{
  "dataset": "Morse code for random letters and digits, with fading, noise and interfering tones",
  "train_examples": 26041,
  "input": "log_mel",
  "win_length": 512,
  "cond_dim": 192,
  "norm": "rmsnorm",
  "hidden_act": "relu",
  "mlp_ratio": 4,
  "inner_norm": false,
  "patch_size": [32, 4],
  "optimizer": "muon",
  "muon_scale": "original",
  "learning_rate": 0.031,
  "max_steps": 15200,
  "lr_schedule": "step"
}
Rows from block 3, named by matrix and row number. Rows with one number belong to one neuron. Each number is 128 + 24 x the weight over its row's rms, rounded and kept within 0 to 255. All counts start at 0. Numbers have three digits each. After the name is the row's rms in percent of the matrix's.
# fc1: MLP up (model.blocks.3.mlp.fc1.weight, 640x160), inputs 0-159
# fc2: MLP down (model.blocks.3.mlp.fc2.weight, 160x640, transposed), outputs 0-159
fc1.590 094:134094183141145109162148206179126140144194110126113136114164113129168142096136133104130134138098141109137132149119126095122155127117154109129134151126134142125117180131139122114133130134118122141134123124164103156145136132166147132134144125090133137144127156137118161107109160089109094153079113143115121124144109169111102104111140148150107111155112127123111148138181133100134147129151154088117182154138153169146130129081136137117187093107117137100122122123120159093117132045126116
fc1.591 074:102151116144138120143131075119097128112141121106104145120103136118117149135145130143133104122145132108152108150120148102196114119121145139139148137129144173139120146125131124108106149106126139122109128122136090110151136119096112119113132125121138122138117143097090111149132094135170127115090104127125135156137074133115000115120092122129183080116142118127124120163154136082095129124118147145124110146133118145090120140102066104153151130162105132099134170112143092142149128174124129
fc1.592 146:112115125170145121141138077154104127142075098161125128169115168126153106124142089149138123147155116152108091140151115134138128132146123098172119154141187160144117098126158139123086128124130106094113178130132125172110074094133097116148108118140064120087143076175107122088152136120137116122129118152154135125169127124101107169126096133135134130159122143085159147132140089151117157157119149130103121099119111152160104111130140139169142144147168147117140126102156145095121115109113107
fc1.593 087:150161139113093141130146137115096156150142159140133118091115137085140117107176088119147137203137150077111126139121093121124140097112177160160090161106100134171137129107146134128122109090129114116178129093094122126116178165111090116135165104143107104072140091149150150107116126091133140132068114139102136134067136160111129100136115134146130130124151128134129157147108122125143088115118172135126128135116102163126107106109133173126151121157108131114123130106144100140118144155156118
fc1.594 112:104115085107140127092131133123165130164140126115177120135128175074137103187132121133139110160084120142094145129091146094139087106144115128153122106118169146111110142108156146131168091154128140121148136129194126137130098168139098147174150124149148129140128163109101185170166138144139122124109123145119125150075130127123128098168114136090144132158111117154151115133140091125121140143147129127110138119102153106092113117154146133075108101146099091121118125096132152161106147107164105
fc1.595 110:127121154083111157119103132143111129158105142111140137123087121130155141133135154110139095072139108164158136111087144158124158073103135145146119195119093145134119118096117125130159138101128113136124169121175125154122077189119106093142158134159164168118111109167096126162170135106123120154158121146122157146145129104148120123098139143100105131151123071138094143128128089164129085136174142135081110144134124128143150120133134109117150104145115101122112120104141108095142100110115169
fc1.596 056:124132119132139078119134104169140107134162136121122100057166120117116131102112110103101099128125129114110115169128167143155151101166159112118138133147124158125135131144126132151163134097088150105098166132117111120131099117143121100148157142099125128121133092102132130132122136135173186128100138121132105142126164112101121139122173131128143080118153152144088153118096150132144149137134168085149096145080128191142127172092127169116142093187136154118122111145150146107088091100114139
fc1.597 084:136136128133135118115141091196129117139169102125133144130134118126140120131127125123146132125112115129128132126136143139239123135126067120133085128130128084133188159136125115180122129100041135135124119113137166126131108113103115120170123121136124123129128127129155120145136129142106191134125115120124123140119077101123108105113163039106145130125167130136110133041146125132157099115117111128124139170160107124110130154121115138127102120136139131127128109115141145125130122120137136
fc1.598 100:163157125084174108112173134176091134137204087168148133102118137152117159085108136133157153164120141143141090149143144075121111114143146106129119120142085075125136095148116109129176109158119147104180080122126113116174167124135129141119093138135159128115149089094136118118090131112085108097157137165121105138163126127122135118122119116162167105150124140120153095135144149099100108160144117143124111098104160127123128112137150125112133100152133139147127132121125109144119156165124122
fc1.599 082:106126109140121145134107172061138072118092120134138080109108126121116107137164142121126135149138124124076117099107100121134123096161139100096162141103123132130133096142144124086116102155118114139130117170122080136089137146111110149115143110123156159134119101125118132081123153160145103087142147110129119098127061157115095139090168114133104120108144124124156128107160159150178145143094159117126129137136161088131137129128186103162181093148102096133116116118153144094137119133140155
fc1.600 090:112112123111070123138144148141137107079117100151149123142150150140162134101152093138158115139156163165155121134117105151144108147164110108171100097095126106147089131142131101125159165114119144141141162092148109119090126156163145151106184120106136077135118135146130110140140099148155122077148169137143147161150151153132099105115071083164100126135131071086110112126142154135127109107125145127167089124117136139097144118115103130160126126137087156134148109125123151166141167128151116
fc1.601 078:126120136116112138151115115071113119149106136105143051084129126124130104139094096122121145119111136126110112132137114093189149108137127116093176140145114163132137123119149124161154121120100107132142099112145241125138151130130094140112142098125135125136146124144106143116153111113151075122122142089148131141128103147129089103154113125144094118139118173141131114176174143145117136104133157117119100098102126138130146098111090122110186151087153160111101147102133136125135098121106127
fc1.603 121:085111139095112110152134105149157116143135143146120147110133111146127136124188112117152143162096145103117093110147137167135096090085134152144173089109181137098155120174110154135170106122129116105109079136091112154126101171116125154118101092123130141159158135139092112112144154108130125125101162165076115117114130113094156150089131126126109133141110123131111103138142098150152124083150085136126133114108082135158187112095130093152137154145137110124147123106124096129086153135098128
fc1.604 144:161107119155148180115159152148187119118110110100147141103103188164117110135102168083142161081133140133115114134169118127130117164121136085152151092162128103152125145173170106122146147115126146160118140128104131165099142155145100161120106118110153121121139117154090147121173126105127123174139099126129097100161124141168118122129132115089121127113117160128155121129137153139132097114110155133091120150106102121144170117141122163109134152146113091114132122103121091184153079158121148
fc1.605 069:126126141160137096115140141125130149149124114110144067054124141140111134149118142120101155130107118115127137164133111137121121142152150118107142123151106123138059116109144139065133121126155112091125101169151154118151117127084120125107136101136133134127113114148098138145128135119211104118110127116133141128134162129123169131141137201130122123131089142141119136180171151148120140142130127196111123097099149173131136177119139135138149115160130158055120159133126128090130124112138146
fc1.606 091:126094144137144190118093143096130104110094080114149100106128128157123172136183144120151114128131101127149119134142129130131095147144125134131122119111113162146118110145154123176153139140130118096133130140138096118166123103145121141100132127096073185104132112113128112159137105155138132130136135105144172132121146084151123148105139153114101179114085143144110099118160133091103131107107180152125121095173137144135127121155193146111126106162151150089120154128117117169121126111201118
fc1.608 093:163153114127150104079115126128127084071127086122119116116101109139110107192139109134127077122162114128162120085146106131107130139099144097121093115106101091114116095097078117127146150112117117116131117103144154104118148081067111156162122146121125122123105115167104105123163175143135168113116089138148111116137130146059161118116113142136109153145102145120147160110121144116144123076160108137114103132122092112108141111168131097108132129150115089120135129106113156140125128174132107
fc1.609 075:104145113139151147099119161073121159129115120135097175140095140121162168146146112121117175149164126196129119125113148118129126115139095160150140158102143121099133083106134125141113118145142170203128128151085162134113115093114143099126144135139184147168113142116148111147157147113176136124132158159121133104084124118168113147137147096099111119130131160099173159118159136106114122116109123153123114145119113126125100115081133097193157126143134121132146130113143106173125098128124126
fc1.610 084:147112134151135123107155120105128138182175107074109164090105142144114130140117142131165134141105094115107121113144150189082134150153125107138143122159102121139159150126125128139113127135156135109144116133120194131143077120128144123123128128146104136151104107157076132127102132106074139159110111137134123128115102106113145107104187095091170120131144133131064139067159138117153117144143113131122160116092141137129140209129143119122145136168159147138137098134141139092119134114127155
fc1.611 081:136095146136156142142115130088155127124117134138133138135132121133123125110133125137153105135138135152150131113118128139184136139114089125127180130122116135118136106099132122144122119129122140123118124204131110134126119138190150128125122133143128125121140129135092105099130115124121077118112141149132136109144114151122115127130144147140117141120229140117123106098252123135165147117135144129120081144097130149143118170090143140128146141100114111216130142189136140111124108104120125
fc1.612 122:139113046133131098079112106114189127101091160155173116138093136124111121137149137109139069136142153152141128120123141148120134125148111149088139151101107117121121072140173150131116088119124164063120118126140128126109120136120143126112134125159094156131157090109104076126168075155108119139165156137154101135117139127149178144159144148143109121127140121133104092119131103150135108153088110132144111140105069111132099128159120134116106145142111118125125125116128126121137121179096136
fc1.613 067:155165115118122106078131113148114141109127127133102124082143103136109118127127130114147112133139119114159118171124112142134099130124040133123130128125138105146154149163107129105168114117104112121109111056162121111107136107118132128130097134143118105124114104146090118135162131154197077168113117118132113145114083135089141157106110107160069123124147158135122135173130123124147111112151141133130085143146108127114135114149145139120152115142108103091128138146108201118057101153131140
fc1.614 078:130131120132125157118128132100105084134086134125124106132117136115122128131129125144070129121131128127134127129131111124141119135144149126116147125118134144123181126118134128124139116124128121122123132161119235138146129123154135125121138131121126125124131131131110135147117150131120109132126146125141136141142210115131108141130101148117124133133116126137117129107148118131181123137128148109121143112094148142123141108049123121115118146255128120035131062160095124125129146163130119
fc1.615 073:148128115117118132132100125124145098123124124132116131133126114134094140126138148100159123111127115083144140143110103067048157141108113134086134159139158163076177129123126130116128127127081132122109131126131159163186145161117137126143121136136098118135137131130150171121144156091122146142144129123095082143157063119134122136144129121152110090160103105111162097108111119166109160123135139088138129126108153127171137099131106162119070122132146119187112171156152108108110130104173102
fc1.616 094:140132133151127114119139121119136182131193113126128099114113130126130118129116136119161130131130102116107112124136138146182131133141110122136112117141126065120113130119123126191127130133144144111122122071127043124128116121042117122163119109141121121135130123143108130147119131135179150136111115137135130142115082118128131126125162088120129080118216161127097131141157125149149121132120104123126122153176104120111125133168136125131167123053122139088148183095154146123126122117128118
fc1.617 079:120140126124124132133132120162125108123160144168129144131127121151121120125149111113164132121130125118138134125148143159087108139125131115113136136096135151144050168128141132070142129133156122126121150166152141125129132137116128137143142135140116099137118125122174098132158154133157133130123126141133134110121001102104130150107127123120133000143124134116099116152101124121128104123133142105115099100123114130135096156107126096110128136184116135103126164130148128153126128114143129
fc1.618 137:086121138156134129147108142118130125133100113133144140134076141100101080171161121143138167094102096093155078140102122142127127110109125136131130115174086094197122125151106141134098112146122117095109096131113116134078124154128176094154114148121127118140180130129105103134117123096122121086144106171128099146171135114176123164140136122135089123173122160124143129132135143138128110094176148126152132137096144114092111109121139184089129132147138128109150130105127138164120143108147181
fc1.619 063:145091112127122170107150114146144130128102149124113112118125123130125127097167115094153103155191151106113168094141139090099128108123069154139102127145121106125106132087144136158113093119129127119139124148122133151149121152111114131156107110126087125113105130163139122131141128093097136147073116113116133158129126121120125133145132157162115086147034111127155117127145112114116125137123117142113132132131112229129106085135159155098087116132113125166130133127185138132141160166115098
fc1.620 073:146118161127132122126105086160113119139138158149152106155129145108113125151138144121139127110095118143121151137138134145093080145136090197118118122134125132155076128164108156182130157127114125184125124214121129127147144136119153124142119142104173129167127114134187165133154168124115142180157138106111114137162112118154092145139123135116152114100125111110146127115144135121131161122116132107140175151096152175087128110146095143117064140151111138143126128127084130151117145170138122
fc1.621 126:113110098112119131073113119146163135158135114114168136118151153084153103185124112144138131173102115127104123156102168115131083111162141136146121089111157159107122149092153132129164098166126134116119123132173120158118128147142114154161154136138148121163090162084107163156177129162135129121103095148105117155074128142141129090163118126106169134132129155139128105137140112139128157151161115124144129148081133113110141105147161146082117103153110093108108133103149154158133144108169099
fc1.622 113:105132106085145101129133103114148123123116102151103150087174076134127152149114163128147119084129114104140095077174077158129111108136135106134119109154108103118133115138156096137127152091117168082091171114119165100148121168132115118165092137133097090145133134118119167095158138121120141082112104139111128157106134105157105128107097120157113125077119129147089123120131132128131144173090147139116120090123172109144135110133094127098108101134121107129098125098169136089109111132164147
fc1.623 120:160101095146121154128163109148147117189134112069120112156139098085121138140119145106121137095091062104115123168152144166119100163144112173162144159101102091139134139135074099141104141113128112136110120136145134128127139123113114138130141109168090125124151125142119133099129142107124134139139128136150126149145128096093140091088141129125130138106140082080117088131125075096119145104095076139119169144115131122105080100126151166118147103137113156118101124113131149138168140141076112
fc1.624 068:141090111147132113130141107144150113078066180124114113177085133124124124130149128121178118119123095150111133129122116085127119123133065136144128125134127166151109138127127115115105139168130115125112146146129143127058100121139138156143130126125130139122128134131093127138131138116164099125123119148128123128128122121146075133128101154127100100132075101130130131137167125074118140139104104141114107018122103184147118113131165135129118115124122096102162109102152143107136146187144104
fc1.625 098:138111121130113169122129132122078108131102105125143134141110129126142151144149131132125137154147124127165132141146108092116141165137156142107137123122161148141116180158114137112149127135145112117120123180150073129169150124124121148099131135100109104118130120155105125136142119090094187170152103072169096141097131099138135135122113140142104043117108115146099139074115145134082111115137118111145113056127165119137097156088113161092099130134157153138113122112083150167143143137136143
fc1.626 111:097135110105121094127115151124139124135149142146132118106176123128133128110133107118101159144152136154135126146127102104133108132146134111119127134113110139120081108122135129142142133136081125137139119104149079142103103102088149132135136132111159129120138123124140111118145125127175043109141144123149111123120125088142147129112181100138116225118090136111152175105156152146090146129101147129143155160123125133145095148191138134121183080159139118071118117148165122144151074112141144
fc1.627 079:111133125149112147106116134131144164113109109146129171113130097138163147118148131139108140108138126131138142129128142086187111100109169132112141109150103134099137127129099101107143140116119158156110140056115175087153103097133163102085138152121134150104128113143045112140114135114124135099176114132155111126152088112112156155120150155129130138134149134121081127210171118145115158152122152124156136123094109125130153113083110133156164150100146110106118173139133098123099148106117125
fc1.629 094:139119125145119119146146090170125131109174107125125160125120133121133127154125129097181129121122123125111122137146131163100125099140070129144110138138144088155107159129121138170113138117119136119137125110131018095120130126112120136152106128117114143146131134136126131141132136121136110133125112149117111129118094144132127132124132088118131124119167143123134136192166115089127106133127087134130097148178133103121129152188138149123146121027111156186131189083158135121129113119133150
fc1.630 083:152073134110132139115089107154133095145157119130146128147154152117146151126120154113100104126117134135176137121125129139117152130121059152149080121133140104139087153165099141162084129086131145129145137167132121134173130121130143149145124141124103144149123130140164152106137109126085116141133111132100111119139152140163152129146159144126145117138122091120164120126110096132073119119136119089125147139166146137137137144129145164132026114148148135212104140113138141097119122074109140
fc1.631 076:151141104134157148158103118120129142160098166117167115111135093113108129150107140170157141119102138126116153138133126091142122091136137158141167150140126126188134132155116142127098152153124139120152122134125124123128107098167133123128132096109097181132111131130116134155125120119177171113130113086106145093105144086178123112150071156132101153154174163116153137098193091121134127107132101169121102152124119161123104064143118126092138113122155101120112146146128108078124094168117121
fc1.632 090:122132121144145115143147089155108134145108103155103132174115176135158093107146098149131141150144105166099100153162124126114134140139142116131131134130205167148121102122175093124093138126128143104112139132142130160088087082119108098143111098119053106093126073191132131108161134116132141095145113136143149129174135133096137178118110124122161143138145165110135134137131125165131140146144149118124123121108124144161111102128155109140143135157158152102125126095167140105124115084109099
fc1.633 122:119153116127136110189140102103152109132124089136090132129127167095093177119082135143152123163129125117093109119112114142136142095114135143125143124112112113136108132107126079122128098095125161127132124122131124104086164102152114100141084127137165163099073119124116152114099125144129140137173134092080132174145122130159128152141109120143108138143112096148128140130129055140120178142170120133120102148132117113108170116135118155174144170144121079113162122101133165156168106142098102
fc1.634 134:128116128154153138110106159125139115116105118123166075129112122126119147128150169147138125151126122098073142106110138146129151074180107109128125172159141105129111128162105107109131076138124134136107153122139136135102149163095115150128121071164127137186100117119120107115113132147124125100085157079147078107138124102103117144092150117140133139098143125139162143151131165163135149126116146128114115174112161111148150102134151072162145078146140116122146111095167138109173159138159108
fc2.590 102:136152118137121109141132106111136178127138136138127032118141123116132121141127114096133142123123142131140124144108118133131137125127175131121074144136132118114129122117126126170133124148125123131122122158127145120128133128174129114112121139124107105139125135122128136128127147122000161129137122153124151143113128139126133123121136104120123132120162110125131130092124119116124124122131108120129217152119148095124128118166148147109123143090132116175113018156121127124107163134136136
fc2.591 098:105130122149100161134113105130110127153179147114152133122144125131139127135145150117088154121092130145150134133113139114103136131123135121156124126129127126134195106132119128137145122145111138129123125105121108116109139119103116120118126135117138119120112121151180135110159035128061079131091112128135115141136131216123059137112179152157143102132126109115110130158125132109139127146116110149130173170181163161156144134091141136120059125100142130104099128130151167114090124122137137
fc2.592 147:146126144095135141129111180146153132157156087100144126164113176119157145142113168107134140123155136158139075141094139129126132129148134164078132112144057100147128102114097128132099126119132111161120078121120127076109170086137165105106157127146190118175138171171128131092110113145127137133113131110161132124162124131099141078124102133125106129165122119085156111129125163105129153159128101130105128154117108108154150147120142130093140107124173108127136127125105138086125140115119100
fc2.593 104:150131143105154108117145119147103119107109094155119126149151122159116127114175092121110133192124153181119115133129088117130136152154131169171090172146103148078131144101139132117140143171126135123091118123105133135130186102136087138173168145111105132076105106106118119156117119094138143144051126134146122129181135128148118115123116138160129125129128120110103156123140109119112165124151162174137112136126153157133117123138128056138136109145143116121126132154191143122133157114101140
fc2.594 109:148137179163141124091126119124093135166108111150190112124136183072136156087115144095129123095085129145162139138159103142123150103157134144087134162115084129109128147160111118132168091142131150128140121132068127132131149155122165148097101126153114123113112102119112181171085115092128145117139156105119134104083117131120124152160136140170106126152124131163148142129121154121140146144154124132114135140149148148101136140135145124185124159118092163142153132116123139165111106101169101
fc2.595 100:124136106173102149131141120139151132155137136144145132130077118121158117120112104142133098185135143181099132106171127114138106072106129102119142057118153109140123114161147126118160129102128120116126099133088127118130168190139161091118118132164096172142116146184098123162094131150129125104083130120112157114141125146133130142091132130162154119170117178151117112130132167097136083149173114133092109117115135137153097126123128110143140163124121139124141130112119105100144161104118176
fc2.596 058:140094108115110120155132148157124079073146142127154134142120113126102125110136135124110124144103140119143108128121128181115113131161107098128154150122108216129149101134134135166118141135126154153133119082128084140135133135188117141140131134121142159135133127149069154132144137118145137120141112110120131128141180103165143099148109164119135175108128101128124121178131119121123124158126137214118163135115101174116147069179143164152111109131103131095111093110121125116134113109151102
fc2.597 073:112138141114128127112101135076128196139121135155135143096130134135121125132129124147164149128101141116152128127109132098193136127135121125115073121134136124145103145130126125118129117126231140139132137157117122153123128132122123125122124122137126117116127136139138141133124120137073201120138126119133112133114190125122173142125153137156115049136085107119080116050058134150177121138134121169135136128102156115127143138120120116133150133128139112104131144086133140110135146165139148
fc2.598 118:156084122081079119142171136104094125126196165171100123156131119105137167089096146134134108160135143118158154127150157079146111150122118109118140134106083073139126165151109121117071132100116100102083077118127136123068167123148121107116106118133176124125109086159112146139081127113125112109158137162147142146087126131142148111133137124157162145093130156139111082118138146100136135100117126125138124128149080118151130125120109139113136114117128146132128116128112144107136146094141127
fc2.599 066:151126127108131126126141146191149045130124105136128065141121126121135134139098115122131096129116125114154122115151138131149114116159136140125176129121119141131122142114143127091128118097099129124132133048114080126133102144102140157160126123114129172111115138105122127107140150119127120145108140154121098147125223112104116134111099169134111172112090146131154129109153112116081130135126104126121110115168155113150119142135162117101092143064123143063142108115159125098131104119134148
fc2.600 088:133099142167065112151112101125130107105135128103139130118164164136163121151124142099121087124146101153100120127125160149118147151145115129071138155091108124152127113107139156133132185109133138112133095146122107126097126166147102167140078122106130084101113097144134110138113131132142133171084075135145150087166112123136119139123132146078167128134115176062167154166150093087105118096137135120168183141128120142113108120134139152095136149127116128145131140111135139154143107124142112
fc2.601 087:148125123126141134155131163131107096085122120140123077125118137135148139105153159113109099134102094120132128126120126147137119105128126134125126128129140159134108130133101143160121136120145122114129142071098182121182154108088134136127139114117124124140125135121092124116115141141106005136126137160141124114134171124141120155123120096120125171119185104132114128164151134111146108135131135128142092155143117094138107238138119133130113135089110104071136136149154135126160101113119137
fc2.603 123:153118118165115099160119146156098108131120148118118141108136124149137114139075145147138145090094118113139088116105110085124160100067114106106094146125075118100150119075137115119167093124148129162104166126153131108118159180148137161161164084118123136109154109136113124103121126129114130127159083091084123141092133126102112117086123142139147141142111132122105152162117158104112123084159173130138152151133085118150070111107137091111122100129134142142119111118135102139083112150109112
fc2.604 141:091121130094151182106097093145089124133139109155144109110114194159126145126147077164142159170137114136137120134084132135130146168123124175101107171155114140141135160071084147128145150108131137094112111124142136093100114150114166165137151126116107111136135131155136153114080136141131119084110162138127092162160125123165139138126123127169111120112120106130153129128123102115121100111111111133090137112131093127154078121132116148136110099124108169116140138130137090193153158163124144
fc2.605 075:123122118126139139109119130111149161181147124134119084141104133120132137139127129122091163126115141122121149095127129111112118141139192129124117143138129117139235147103127112081129116110108135146126147168113113125138126113044124130117116110151132127125123108131177123125129160122172066120123135145129122122124123118121167135121109025143102148149115150137119116170140118139141129127127130078122089122087135121139105096103106096132101121090128121162142076106136142122143115125137153
fc2.606 090:136104126115141146104150105129129054136162134138147085105102127172120109121097111126194124132123162135118108149121125152131149145130127129115139139107133086145131125161115149169149131164131103154130138077136093140151156108116143136144122119121157168147140156140162117168117113100146191130129113150156163128119138144146167117101133118128173117122182112138127150128155125120189129101088096093123140150174149150133140140102139144146088167113141111154115113170128142144112125168184105
fc2.608 095:173100128115105160187114132156096128159124185112129122141162146125147111183136111150122151119090121115159127172149109149122127106148141104108112121159125125152135154110076117128111107168133143121133112129146109104122158186125115085146124104134113153127157129086128160152153156157132133117129067108109150115115114147208162106148126108128132122099127144160109169143142121126114135189075134165145134124107159131143149128145135154091131118144140091121099129145117087112131111115120145
fc2.609 066:130150140125151126078114103165161153165110124141127168150116146123159110102108155141121172107155132162151131152136109118144112122121062096108165106115112139112104146127146135167129126118117155075128137074160166142123120102132127126139129139126096146091105122132166127167124136170191131133113113106118124156093132121154110132127135192156142154133105084105147079102136120153109108123122127078123134135129107129124168138088102101083140135075141097083113143137111123168138129123129124
fc2.610 082:134145130138125134146142085121125119140159159100132127137125133135136118130144133126131125138145135128107135125152134187220141117118093129122101114100112088110038108097138133160130117128216138123116129106124119087096101133149142134115111142115122120140140126116178117125124145103100185117110092143119136113157117113133046119140111175075170140123099124137144137106136133110117131105123121127133153150125114126145118119149138117126167124130110148122131197148169146140139115140135095
fc2.611 083:145140134120121145136134141185132130115145134119136168140102129129102123132117135146149095130134126124126125141128130166229153135129113138119175122127130148129112140144134133150131123130123133141129117091129093135116132131173126123101112136124121132137135131115111122159100123137151081119128123116119141122130138149122110131137091129128137123132108136136122132135235132148126125115132146042133152116100113144110129100155105125141143115163119130048104092235143121118118121184138105
fc2.612 107:133107053122126150186106095146148122112082110155087121105156112144130119121140139126138164124107158116138119123125155162129125129109131144086141136160112142133136174168177156138127165162138094054140111125136111112153131119151133136093124137083102116132098099153095168120156069169127127129177156124104157136143130118111177142109120109129139121136130118116160090138141101141144145107167110126099128131121185134122106121134153129119156168132140131139109134123119142122112129068151109
fc2.613 065:124098122109143129145121101127126174143143163144141091157109150112148115099126143103076146113151102149138115089129105124141107094132113118136126108105104104119042115124147112147125099105128129106137124155170135113143159140100118116113140114121135154107120134100197127129161108159123099153138106105101143144144118138156152119122151120135071132116179158113147136067132159133143105141107147149125134136157161111167156180140108141104068137075160112098143146156133089161144110133139126
fc2.614 073:136118140126130123134126155122116051093100121111129102122144131119139127118126134138080110121124118137129141125121134124067123118125175133117132126129125133138115146137129124089115131137099132127136128162133230145099121127121126129126130129116121136125129123121098127116124140158109120124123128129129132133129095115127127125127135083126120104125193127124146134112148136132061125122120137118121093114091129143136123096180136141145167135000114125169143176167107120136132151089115131
fc2.615 061:143159144121111135131138117111155099120148144145118095140143126128109129144117127118189128125130124125143123150127133128094128125123098128127124125105116135128104138122135131162142121135159143130139134124146172152108112126093133136150120138113106113129144124118134130152135154134103174126118122118134132134126133092129114119124045110143099172128158125133126127038095134142096126137120106126124111146136129086141125230151140097121142140117130134090115044231163099121133117172134129
fc2.616 111:124121136148139151138142161079129085103100109112124110108155129118123111112126144139073134129131104138109144149117139108090144112124162106124096122133122109141119117135111122092113135123138125116131122177122207145085128129160117153126148138108122121123123113131100133109119069137136129133129115139131129128124116150134073122120194088140123129139210128130154135093113129122106129127123130107132101123128149154149135093138155159124204122045116137193147164105113114137124163092109151
fc2.617 079:124114132120129136126141128080162149141163129125131182157122123131131131128119133090182143143107114131119140137124151182112122115126099109122100145130132127108192113110141131094120136122107116118121121055127156121149126130161142150122140130148114134112136106143087158140137144102109083133145132140126117138140237148121145129134126142139145204139097129127158116154086125112138108126116153093130217129117164092099132090113141125135081126099142139130140135130129111109125102143119098
fc2.618 132:162140122099135119150145109115139128139127103125131119129076139101112183094083139098137162163112160085105070140162134105129117101091134127125141131185170168194119136088155119129105106142123113169111160130132134122079122144122078091103130150126136113110172121125124101130143154152133120170101156089120109107153123121164125092138125129119165129182132100125130129136130108121119113097176115124153129114124151126095153119123140174161118124118137128121121119118138135171127099099159167
fc2.619 065:115130121140100164142104110088112155138158162130116091059148133142125145136117141123183137090168111138151154098110139149070130103118168101136103119130127132124144119183101125147123093129112137133134115109144164122116141154116145141127150122129147120155123140152124108110142134136124142120162124127138150115098129145113170134164115142070133143151146105137129140103098129129149113128127106135108119130164129012126147179126160141124142157112109127092128099143078146147138127190106138
fc2.620 072:125125090135148112150169173076116149082106087134117095155136156093135130106127101129105103132111132125114112105117123113096157168110162099146101141133122159146192119118149105144140167133100165125129140061114164125156106144125097113098123110123087129110150122102046123130116189138125170103115146143113132140133119134138152116138124171106127091118076112136123129152110113131138151122119107110132126123125120111131137167123140132156149107095092148058133128110146103124129155118139109
fc2.621 124:142114161137130147084146150115100126140119093136178133126150147070147156075129148124135131080108142103148125160142091152130163113171126126090123174109090111113125140171106118131158084157125124140128140126091133104122130144125146179101106132128127098092094077073094174148087124094125131133158167104096113092087134123133118152171129135144101120135120095145132150143132141124121146164154138131156120114136133143101119151136143144180123141115112162122151120126107145161135114106159094
fc2.622 116:157121142164140105128118145121115145125147107103105129099165078124135108116149087125139118171121136108116072072082169094131133100133108139115133150160149130125104129113097167116128151098140167178086086127147141167139138184118145122097149134137161084124135106108129151087094114128131140175152154105111131111119134124155136125114080138100133120060126122150095132101125127141124132182095107121114138164131168126144121109130104123165113157106125148129149157121110147093108138152159142
fc2.623 102:157154098145134090128158112143148155071154153069132127087129147167140119136123150112130101096169069153115139094155157169133103095122113165158160160152098102129117099142082097127146102144124138134144114115147127121136152128136100107116157150076086140121112133125106145166132131122122136131139135142117121142115118098167139095175138144116136117162114086169150082119131087097128119142162091144139137142122124128135078122148105112133099099135149146109093135132123102104095132124173156
fc2.624 060:116157128114145090123100140125136131131110108102121107165108133135176170171125156102162137128128163137130143126146122136119099124112172132096159134140127089107145159078117127130138143124108119139095129093126147127057146112108118144144131148153152138120116124141172131113130155132130098157124142146127123129116168100113132118129148139137136146132118148147103128117114129140115115133118137133116138222097103032168129151105170135129116121124133162170148136043081148118149132112145124
fc2.625 070:134101112125133104145131104127117126121105138097136136114140135138128138132128137154144118107106130142102121128113147135122116138131178132140104140132123133126100093138123127128113132148085126131130132070123040113118139147123126130093127145126132121142126129117141133086102138127088179125151126118161129134129066133138149123128172109120153255117161118130132124013137134119132130132126141110110143066113134111142140140156177148147128133142131134120118156088135110124119159120122138
fc2.626 118:100093111111139127137122130106117102147116133111149139133100114125109102123128129155143111134121134151114140126130120102114134109108163117112114133131107123136175113131130136025101135150109112114102108131132183122084105131164128145076138125135133147110139118133158138122134086125110165106124131130105144139142138170127139118159203121139137177138093137156139164164116152120081121129114139169121164103107130189110113063146157154112127114178120149154121141066121137132107134124100099
fc2.627 114:136150094171133129122114130111150104151118096124140141096122159104119150103120115129156064093128119145157161144092118078136108139142140116114131133109094154128120113147095104161128104128134129113171158107105132100094091178134178122099143055148156132140125103154101154114113136127136054081160094119088141168126135123128137131173132105103121160112156115122183150111125149139123140103095120134095122116141116132137146137142129103183113155135127105130119141116115132182154124126128105
fc2.629 113:140147126120122129120131126147148145136147127137127161150113126135130127143122117113197130125132136125136126138134119137139127130125098135132153129124128137119172143118140131155140127117137130129128129083130036134154121131103134122156126121135125126132130127122124129148125172122118077121123125134123122130130131142123177126131060190129117124124033133127118111172110129127113132125137123190133163134136122092108129140093116116130073128239136112069123058124139122125134098164134123
fc2.630 071:156175136121114158132130116103162099127190154127134132124121138131115120117130126113093147122130149122135137144120121152149166132125103129133103141103141123146135110125135141186139115122120138136125115142123064141117114115138141104121114135131109111166139128116115134183118106130073113116127118114136140124131112156131158136137058095134116131123178116142090133139132121160187120128129132204131108153169118099122131127098090104117164127111118124068101098189160099119132111219125109
fc2.631 077:101159146113157131134136118123131132170058115119147100126162089110121153145144126092177132143111127137112168119143116129127106130116133133114151115143122156149165155087135103140110147157163150154145145140133119114123159096147126134138105109132139181120120131122175150111127158115201166147125158158102135159095154132145114126154129141136133114147092126122113123106185140085132125124127146139126164088089091131140159196116145112165106118124134149137163122200096122113108157096122124
fc2.632 086:136102151127143121134126191141140128133143120103127133163118191111142159150098150113132134098129141159161077115091150136113110134133123127117116111133065118153148116099064162127121163122117140132127134120125130069105170084141133088096161114129182098165156177181126126118089099145143134138113157136148138137164114147083144074124119128125114117146132108111157112129139152113125152171144082119133124142127142141127130135110150107092125132119136095123150126125113137083128122126121067
fc2.633 125:125156140129129112186114147125112145139134088115099132125131171102103082134171119106124122089126129116165109116135151114142117097114122110130127124114144152143134132146122169120126096091129157132132134140137123155092098104126138094119178126132089173156078142120127157127165124112123104115088129168067137082129134124160143112148117125108142127150122160148131104137139205104134176144168141121116123109144116139114096121115104160081122081121124165136086129112126170169169149142095102
fc2.634 141:130123122099152138120146096134123151114151103139165135123130124120121111149109081108124114101124136095175135114157116102139082074183112147127130091167110158129136136085149155124139073125138140132105105144106135126099094155121131167136132074173126146074116138130121105100139150104140128150161086174159068148142131130105126115106135131121108123093110123140131109141124083108132142131118099132109126094128160140148108119116174071092145166122146145137112124119096138097176089120165117